config.yaml
encoder_arch: "transformer"
model: "audio-text matching model"
dataset: "short pieces for a synthesised band: melody, chords, bass and drums"
train_examples: 26041
gain_aug_db: 10
time_shift_ms: 100
n_mels: 80
hop_length: 160
input: "log_mel"
spec_augment: false
win_length: 512
encoder_norm: "layernorm"
encoder_norm_position: "pre"
encoder_activation: "swiglu"
encoder_mlp_ratio: 2.67
encoder_head_dim: 16
encoder_fused_qkv: true
encoder_bias: "none"
encoder_qk_norm: false
encoder_parallel_block: true
encoder_inner_norm: false
encoder_subsampling: 4
encoder_layers: 8
encoder_width: 256
encoder_positions: "learned"
fusion: "cross_attention"
tokenizer: "word"
vocab_size: 182
fusion_encoder_width: 128
fusion_encoder_layers: 7
fusion_encoder_norm: "layernorm"
fusion_encoder_norm_position: "pre"
fusion_encoder_activation: "swiglu"
fusion_encoder_mlp_ratio: 3
fusion_encoder_head_dim: 32
fusion_encoder_fused_qkv: true
fusion_encoder_bias: "all"
fusion_encoder_qk_norm: true
fusion_encoder_parallel_block: false
fusion_encoder_inner_norm: false
fusion_encoder_drop_path: 0.05
fusion_encoder_positions: "sincos"
fusion_encoder_cross_attention_every: 2
init: "torch_default"
residual_init: "none"
optimizer: "adamw"
learning_rate: 0.0012
beta1: 0.95
beta2: 0.99
eps: 1e-08
max_grad_norm: 0.5
ema_decay: 0.99
max_steps: 8600
batch_size: 64
epochs: 21.1
lr_schedule: "cosine"
final_lr_fraction: 0
warmup_steps: 860
weight_decay: 0.2
Rows from block 4 of the audio encoder of a small audio-text matching model, named by matrix and row number. Rows with one number belong to one neuron. Each number is 500 + 50 x the weight over its row's rms, rounded and kept within 0 to 999. All counts start at 0. Numbers have three digits each. After the name is the row's rms in percent of the matrix's.
After each neuron's rows are labels from the 100 clips, of 14976, where the neuron reaches its largest size: "top examples" is what is common among them; "peak on" is the class under the peak. Only what is clearly more common there than usual is listed. The data: short pieces for a synthesised band: melody, chords, bass and drums.
# gate: MLP gate (encoder.blocks.4.mlp.gate.weight, 672x256), inputs 0-51
# fc1: MLP up (encoder.blocks.4.mlp.fc1.weight, 672x256), inputs 0-51
# fc2: MLP down (encoder.blocks.4.mlp.fc2.weight, 256x672, transposed), outputs 0-51

gate.168 150:497555465473513376545498442558546539443491479515534582513526543532470541516552472480472583483478367410524455541501430514500559491493467493480510469543428563
fc1.168 112:480515451541471404585533483450432429521458492509485546541537508460541550523555474458467634469491449454512414534538541453540538543459527500466419449458553458
fc2.168 117:485520414528492569582613564536415555490570516478497421426484522449519547411454525528612464455546527552521513549493463530482438467576574524463490541419428518
top examples: white noise
peak on: no chord

gate.503 143:515599487442504341529502465558521512448497471513473548484553555535472505501495473494487546505530411427513489544485464518485598465481522473507538454524504597
fc1.503 100:486488419501438439454545412528665442526610500595519586484400508615568573501543548464489491490525476495455494402439492511546533481389469483421490449535416473
fc2.503 099:542480543558509406444503564527501558564440500467483458421559462557482462560527588456421584465481536460538597500476457523501462512566506551545448563584369511
top examples: pink noise; sine tone
peak on: no chord

gate.81 155:465566526488484360518519495546523495415516503480499568507568530514474505487525472519517510517498368447511550553460497447451609420457534500497509414545508587
fc1.81 092:534489415459523517589528474450431549488546426484430509563474458388534515482443528472477498458594443480497385559480427457591471457606615574552500480555491460
fc2.81 089:470462546467467481483511490552397546404443498568414583445458528449460532512547479533459566576590477484554465532561521419480438500459442459523545449547616637
top examples: pink noise
peak on: no chord

gate.157 142:487542553465506344503482458535568526441524493485522588470547539542460551523541496508505486539487414450470488467469490483487596408465490474553523468532503636
fc1.157 097:463532642443489545480490588462466466472439552455506465439609547552539461443482449506467487465545526491458494544539494505533427511552491538625505582540489559
fc2.157 096:502496537460506661583453529451483389554469531489482545524506480516486466475516538537515432598509511548451478456552528572573531403560482463435529477549561541
top examples: sine tone
peak on: no chord

gate.277 129:483515476525510398527529506610487498425528498504497579546506535525467548487542437533511465545460427445523467565453502462480513436518548447459496487481443648
fc1.277 095:541519515536537547442490564511557414518591496399562552547426495482498460438517629442471486551496567471559562449444544477517526512458570429463422393564447498
fc2.277 086:488518446530472436456537437504539530450581479566418424616507549468484493516454402484449445486509471502504383580551555489468581565546540558493589498550567487
top examples: marimba-like
peak on: no chord

gate.71 143:510480529489481384527515471515538465551512535545514567492585515524533528546548485478500510532481381491501475501552480459474583494438487521515507470491505612
fc1.71 118:494421565489523468519459466542469576537439545531463550465492512482557463525447526552459465595592537526466621407578556474566547491414537505477615429450546485
fc2.71 116:531416444465500419411482484507525518568563549590530562546475496504549427538560490469506504542443434497487456444551509474553581499474394531495502416586502526
top examples: rimshot
peak on: no chord

gate.369 123:444500498493504468581523475570496487460503449490504602474499544521452490469491499538521552482515398466524439571506489479458491511581547445437489476472486634
fc1.369 102:517494431476558529490501433523511525590539533536389514457457457467452464560525429511443552484456552502537431471539475536518536470513504531475479451544523502
fc2.369 093:507500486519496486448568575492560511467440498471573432520529517474414504550563472529553445429452486476498603596487517495505566589469439451498486479379459376
top examples: horn-like
peak on: no chord

gate.122 165:501619528481475423462528465582577532394545534484528539509501540488503502467543481490533554510517389422519486549504508505470623411421490481488511400496503559
fc1.122 109:441433517524426524597494529493503594481458515584543506460457430492487560638429568465480460616557513460531565549467506462464398460541544471432501594562419519
fc2.122 094:531439491438478475494518546558575532425422461443457503521495492589540485481580509437519505375429484509468468506532444556465502546503470554578446508503461565
top examples: pink noise; white noise; thin (high-pass)
peak on: no chord

gate.431 083:492491587507472447507556425477435597523534448474469492506556488475517530547535410568438524456476435474542597552549552532453588509387509480613577487538665481
fc1.431 090:568521457577490428482511438551483487407441500409567540518551487565554519552468564569511477553508480500467562541474513499559484618508485522464529516491399484
fc2.431 091:497401465564501435483451475484452443498484442442459423369429552517513536492462423542434476448467436495509454564452470524495437559510435492471502573471465455
top examples: kick; quiet level
peak on: no chord

gate.177 133:505552487468483392551471412525494501472559501505527595454560529480513493503559492510489542566507430440516477563487478498475580429537482484475524481554416643
fc1.177 093:560469401502488449428452434444478419555509499577500449576534491544529496538425410531567434559465493486583505523557537502468506483458443544533609619507525522
fc2.177 088:533495526470474502554520468533535461462479569465516481489544522613532542551605581466530483468490427449528512460515527504436511562382509542406468435556415479
top examples: text has "noise"
peak on: no chord

gate.58 140:452564509495484334545545504525518485480513484493548595520518488482504555476534545548510530496455409458497483559483486504462542456471560458503510451539519630
fc1.58 095:514562565493522483525528479411423523450461529439543444435571536544498467509467574476554547423505526550561636528443501448478561508528549531440384449543424546
fc2.58 090:510559544477474485472481525540448501542537426587508553443488493486493480546527320536457473564538471526535547524576442450499510502568478508520522532554593562
top examples: white noise; pink noise
peak on: no chord

gate.546 132:497550515463520349558491475519521545492549516487529603508536485475519525504562504515511503568502382426514427559530443518487550505463508504490468501523435640
fc1.546 103:485469515480496483416502433494567513449475447518455463463497441507567488515514591461522511556542503511458611477544461514471547503529511562509515515487473556
fc2.546 100:444520505487500373522451391502551517445562523507501535441445515544438513501559486510462557546449516433451569536511555459457515509446402541551486441598514552
top examples: ride cymbal
peak on: no chord

gate.396 163:475547419536557464508532485541525488486572419467445578530482538449452532502513434524560471522492445476481426538462532419435518422578547486448496452516464621
fc1.396 193:431541409547547485532546467503528515407617463437438519469481525478461535482500473568526455500439496452480451534447502518440528494597581463450422513469456525
fc2.396 201:459533498523532516558477467483516611487477434547443441407486579529502508498478478560475543464547503495520465530480468569525529563435433430483506537484493401
top examples: marimba-like
peak on: no chord

gate.579 068:458550481486565508517525472541476559577529469551556465529550513518458479483559499464472423471544534541506415453541478495543599500510464479560574430499531536
fc1.579 084:444428482548473483432460544473563511475474486507478446446573483576513513406519554477441499552566520454498522478510468522485504492456477526418518461433506513
fc2.579 082:501562441518495589483601429523478517428551497459502445408523588434440506558521413518406417556398488459483598486459506597429612540580488524519482511495519462
top examples: ride cymbal
peak on: no chord

gate.230 070:468568458521565484543574479508470531523570570494468581448451500461499452545562430484480544505524465475453526560544477555540602544445557500451484400479472463
fc1.230 081:445569478425558470489572550449514562389555501442571546600574539536451451437515467460539530477457498436451533565515526490425451550507489431472584443490503448
fc2.230 075:445431410577531614489522468508459543486448478529525533460514464494552497482463520552443436444552484495565478459509516495566441512528420508489438484478405460
top examples: rimshot; ride cymbal
peak on: no chord

gate.179 126:487488491459493376525526462558516496537496535471545523446608529534488494531522506522522513533489415461510475528505400490450523486472511503440479457516461592
fc1.179 098:496553465482512591538476543544531585425432465465452436481500513518575560531469530433522323599592544536467484428482563489486424421531477517550597547484510548
fc2.179 098:579537505459527483463503492568485493613375513508508612522504535516490464573510537562467502480425461483517439380513545453544484519480473530496522480573489611
top examples: open hi-hat; rimshot; ride cymbal
peak on: no chord

gate.569 157:494608585487495411472535439558518516462588511478497605518503530486457522487511448498515516567494387456478504522482453468490574373451524518516554416497497626
fc1.569 094:485590480500435475498451519438530587477454567526570476448428553529557560478427439439554537524452518450456442471520435518449423446509435547521553465496545476
fc2.569 095:524491537478533541532555477503564491575518549509568479456553467538475501519490557463528569472485434518497527519470509527426489559501497558522534543485516477
top examples: pink noise; sine tone
peak on: no chord

gate.66 141:481511456538506324486539474533506470514532474504457544505540550522466555520570533506500564474481397463494447491502480461446558493488494505493514487536502589
fc1.66 105:435486463546527466458510486533637492488540548495422509542373468580538467611471397483503515589453569520431473535480518453434527439407481464579582492524518582
fc2.66 104:469419436476475436454468505513502451513522520459497526445627556468487497579507532496358640437501473546449495427495504565475482543477445499426491500552455539
top examples: harpsichord-like; white noise
peak on: no chord

gate.169 121:494566495461501378510551477598491435470488507503512583553538551474466520495522487483496529518438437403504474547513496499480537487485495477511467470514461584
fc1.169 089:505484423524471444549502456468451484555487445534514548544548448508479549542540536520492448504411548537494452535588481543565461576468437593450494543490549487
fc2.169 083:545480536499540565569521537570531540504550529448546431546480459528523522487505530466515497575482523525439462449440500522497471480442485479549489495476513505
top examples: white noise
peak on: no chord

gate.340 074:436505601521450529486506519596436508389525432507547555546481470535502549480591441562450456531607425442463621516443567511408606494524637424585455504428554563
fc1.340 092:552534541526437586545465589559516517456443561408437457423497554512516564479537527471562500575538443522441537584560604421494506541457597478538529480487572542
fc2.340 091:522497458506519537574497554459527541582611542490511446509584505502513412451545504557530463477485497563463407401454501531547493484490443501383484533474515490
top examples: horn-like; sine tone
peak on: no chord

gate.543 073:476458441454490504584528397548520500439534443536505460520510529531422487489587500508516453519457505471501442572515506447461487537524492495420549455548381466
fc1.543 086:505422625400475545557542611526463471523523555456495463449554437540499517539545559444571512444605488442516599521530501491521552467460537450538430446479520485
fc2.543 076:483498631443450531540504426535477439520482545495520491459563557560431547436522506494452624547422493493546640496522444527436450540482565471496466613565468568
top examples: muffled (low-pass)
peak on: no chord

gate.352 132:494536514480480391481519501528532518513494485491516557486579523485463504555498526501504518506447392407494501584515484495496554486463509523476468525495437583
fc1.352 126:496463480575484510502500490543472542449427505533532509427460486439550455468448560511468490527589491560484696476464550508476434466576547445507521566534500501
fc2.352 127:481510576507488452440439462519532525596476486463509560506526474482487557604538497527489524507459503529437416413506572485495598521480473524524521454531504542
top examples: open hi-hat; rimshot; ride cymbal
peak on: no chord

gate.515 130:508530473543483378481565438595521538451516481519479502478558517472443504473562523504529516496470367442474416543524486503460569474507507510458496443496507603
fc1.515 098:490549498510501409548546470475510494440483515502505471492427500462482482556452452494444446460540534459532354543523564468447572559447530538534523552441512454
fc2.515 089:497489403496580546593564549540475396520477460401447510516433510570391567544517527510535538503489527422444500524454529466446505469464466502461521458524511491
top examples: horn-like; sine tone
peak on: no chord

gate.591 148:450532479522517387530522445557508460443508516457499592535524533514449547486551464517547544547524388479519463526488475463489576411492488501463466417498464620
fc1.591 100:506509468559456533489514480461448516541509537534447529495457445537567546529435406450428538586545551456499578561542475526475485474443442486527587557537482552
fc2.591 088:561524535487529484533511544540505470437408518473476463396495513479463546456536512557419495505550436498520540483520493608493425547524485522475458521488456486
top examples: white noise; marimba-like
peak on: no chord

gate.37 116:498550471502556412496521470594442465471496516434534560598522545446492521457480575534541484497474431506511518563507464453489498437486550487461456447477463553
fc1.37 111:509495614454495509489554484537546609553461492513518481418576521539446481445536485547529461489497480464458641480494483485430512476419464511588537419493541466
fc2.37 105:464409554539549453429403458426508455450406486501485462580423463495522469502492525467464449499391584572455582439529522558500545547430498492504492458571437565
top examples: white noise
peak on: no chord

gate.10 120:505569476496518380505561515603478517442507461447527557576526532502449562519520489515514521499500447430513388614515477493492537494557483502446493491440458634
fc1.10 115:531464457499462458459509509499403521490454496444477532488577499555472523553522488519490528544505458540543520485480541534531487516541427495549422543536511454
fc2.10 105:501487466540426514549511470522531453429454520592513471401510427521550463497438576436484482510582447486531394488573456534575526505440513518430549434456493540
top examples: sine tone
peak on: no chord

gate.167 150:448559487484532356537536422560525510436546491509473524538499540492456545493553481522522564482491407447482400562502513503440545437493495480508492440495490597
fc1.167 109:502442483526517530506473527471365478405402501494556458488606489424488514437497581482530457498488509464536514501407582585428392525512505558466418553528436462
fc2.167 108:480588410483505565491517386527494478502543492569472468519415538534502525464527454497608444555554466460482459497493492449471505343572490504413526511487471507
top examples: white noise; sine tone
peak on: no chord

gate.233 144:507505568453461378481479478521530488603440521515501563518537437489545495527504518498547501572521450528490530428568455464542524414442527537504550461482473534
fc1.233 182:475501537518560585451536499504525585440525466492461473441436546556517489441504484544503498518492585531464530540510550472503524534490472451548532541483543531
fc2.233 221:484486488499480391483511469535454427561501486511489604524516520481492487551512442496435594544473450471515449527540459467503535471558511508455469450556470603
top examples: rimshot; ride cymbal
peak on: no chord

gate.570 131:526466433448454390592542502535475527479422524481548549525586530483504544521522536523491567496499369443504455544494475553455456522533534482451486558513399612
fc1.570 124:492456538523477497460456495531526485553532545540497562469480514529521469585544477484456555466497536528449426519484424464529561535503422526596472515503514555
fc2.570 138:532450496516518533519521525456414428448445524486526387434489517437484450466467542493442427516456528503550566574468534537490401540505544470493483527506494428
top examples: text has "noise"
peak on: no chord

gate.56 127:481478511489469364546530431490528506472485480508481570551497478496525491518515524515499549499501427501536474520563463476464524467450444516464514453536464625
fc1.56 110:476588528469507565443556434536564581449493429486555515488564554498498540529420503462475439539513575535458503428501512508481450508538510549518564563444508485
fc2.56 109:540444566540511370391406457495531445542469507501499545461469520496472465487534494468350482558486419478556409403548509469487504506375448512546479526624502512
top examples: text has "noise"
peak on: no chord

gate.172 131:444531468500532393521541456588531516475534522487507569455499557513447496476541507493486542507520438447548445539474488490487591453484536498435537487480480571
fc1.172 090:539491513524458451460555543494446429504460551466519414562463546433438462514520487492463521466394528514467498543392469454545551475530488495600513463467604448
fc2.172 089:456508520506472511483511554458611455476495457562519459507534521465539529540504541506523574499471523533506362455501502462520557515484556475490527489446445414
top examples: marimba-like
peak on: no chord

gate.267 122:504513508504548403516499472604492474469521466426530596527517546492470526446553522516528511543481439481472485597453496464473582454528550465509542527524497633
fc1.267 094:467569437480532460514491445489426446469477504481441488539497473479478499447460472576502561555514491441538594592550465537437419496513518511411493576552408489
fc2.267 092:489582590520494494452536423530468537602510508447505464466517559559529539546579385563475487506522516541547465481489459475534440553573504452537524567465553419
top examples: marimba-like; sine tone
peak on: no chord

gate.357 125:494410435459413484578496557515433453569428589463570552524538460488512513492511550436494477459439450504488488504485444533465386574487430493419469580461389519
fc1.357 178:445456501556514517476454563507497520470496502467532495528475515511460544428518497517469432419431517467430482511442518513450534625478518499554472503529520465
fc2.357 187:448496550535493395441483419535519438567523477513483585541567537470500512537495494537466546599459424456535486450509491446487530496474530505486502462584538571
top examples: kick; drums; open hi-hat; rimshot
peak on: no chord

gate.202 126:438468373546516484575557514560447497447497432518486575526498572498495561468512501510512492468480413431489390586491477479476526496617501469450456520485465581
fc1.202 115:491480452453431496551473421558530568497517455494474527381423530598494536521530472479454492618443587507454611555555491451523510493570447493530506552492504535
fc2.202 122:508439571459506478506505560444514530502438520498480498454529504529510532434498573494462565397500419509469535476539458586501536541455501462590542520531545488
top examples: white noise
peak on: no chord

gate.287 136:464553470492496351545496492544524539467510476507488553513535512449478514531517493481506532528532377484487497484512467463458564452467510516515561407499513576
fc1.287 112:562580504509463474544458575444527490386472518475546525559491483494498517480423495512546506499588502493530539520469456449468418474582550458406403467514368556
fc2.287 107:520485549473488419476537492542461500403544461404493558555437463539478464539529425498480521534454498411505530480418478488470574426469488530570470473521617490
top examples: pink noise
peak on: no chord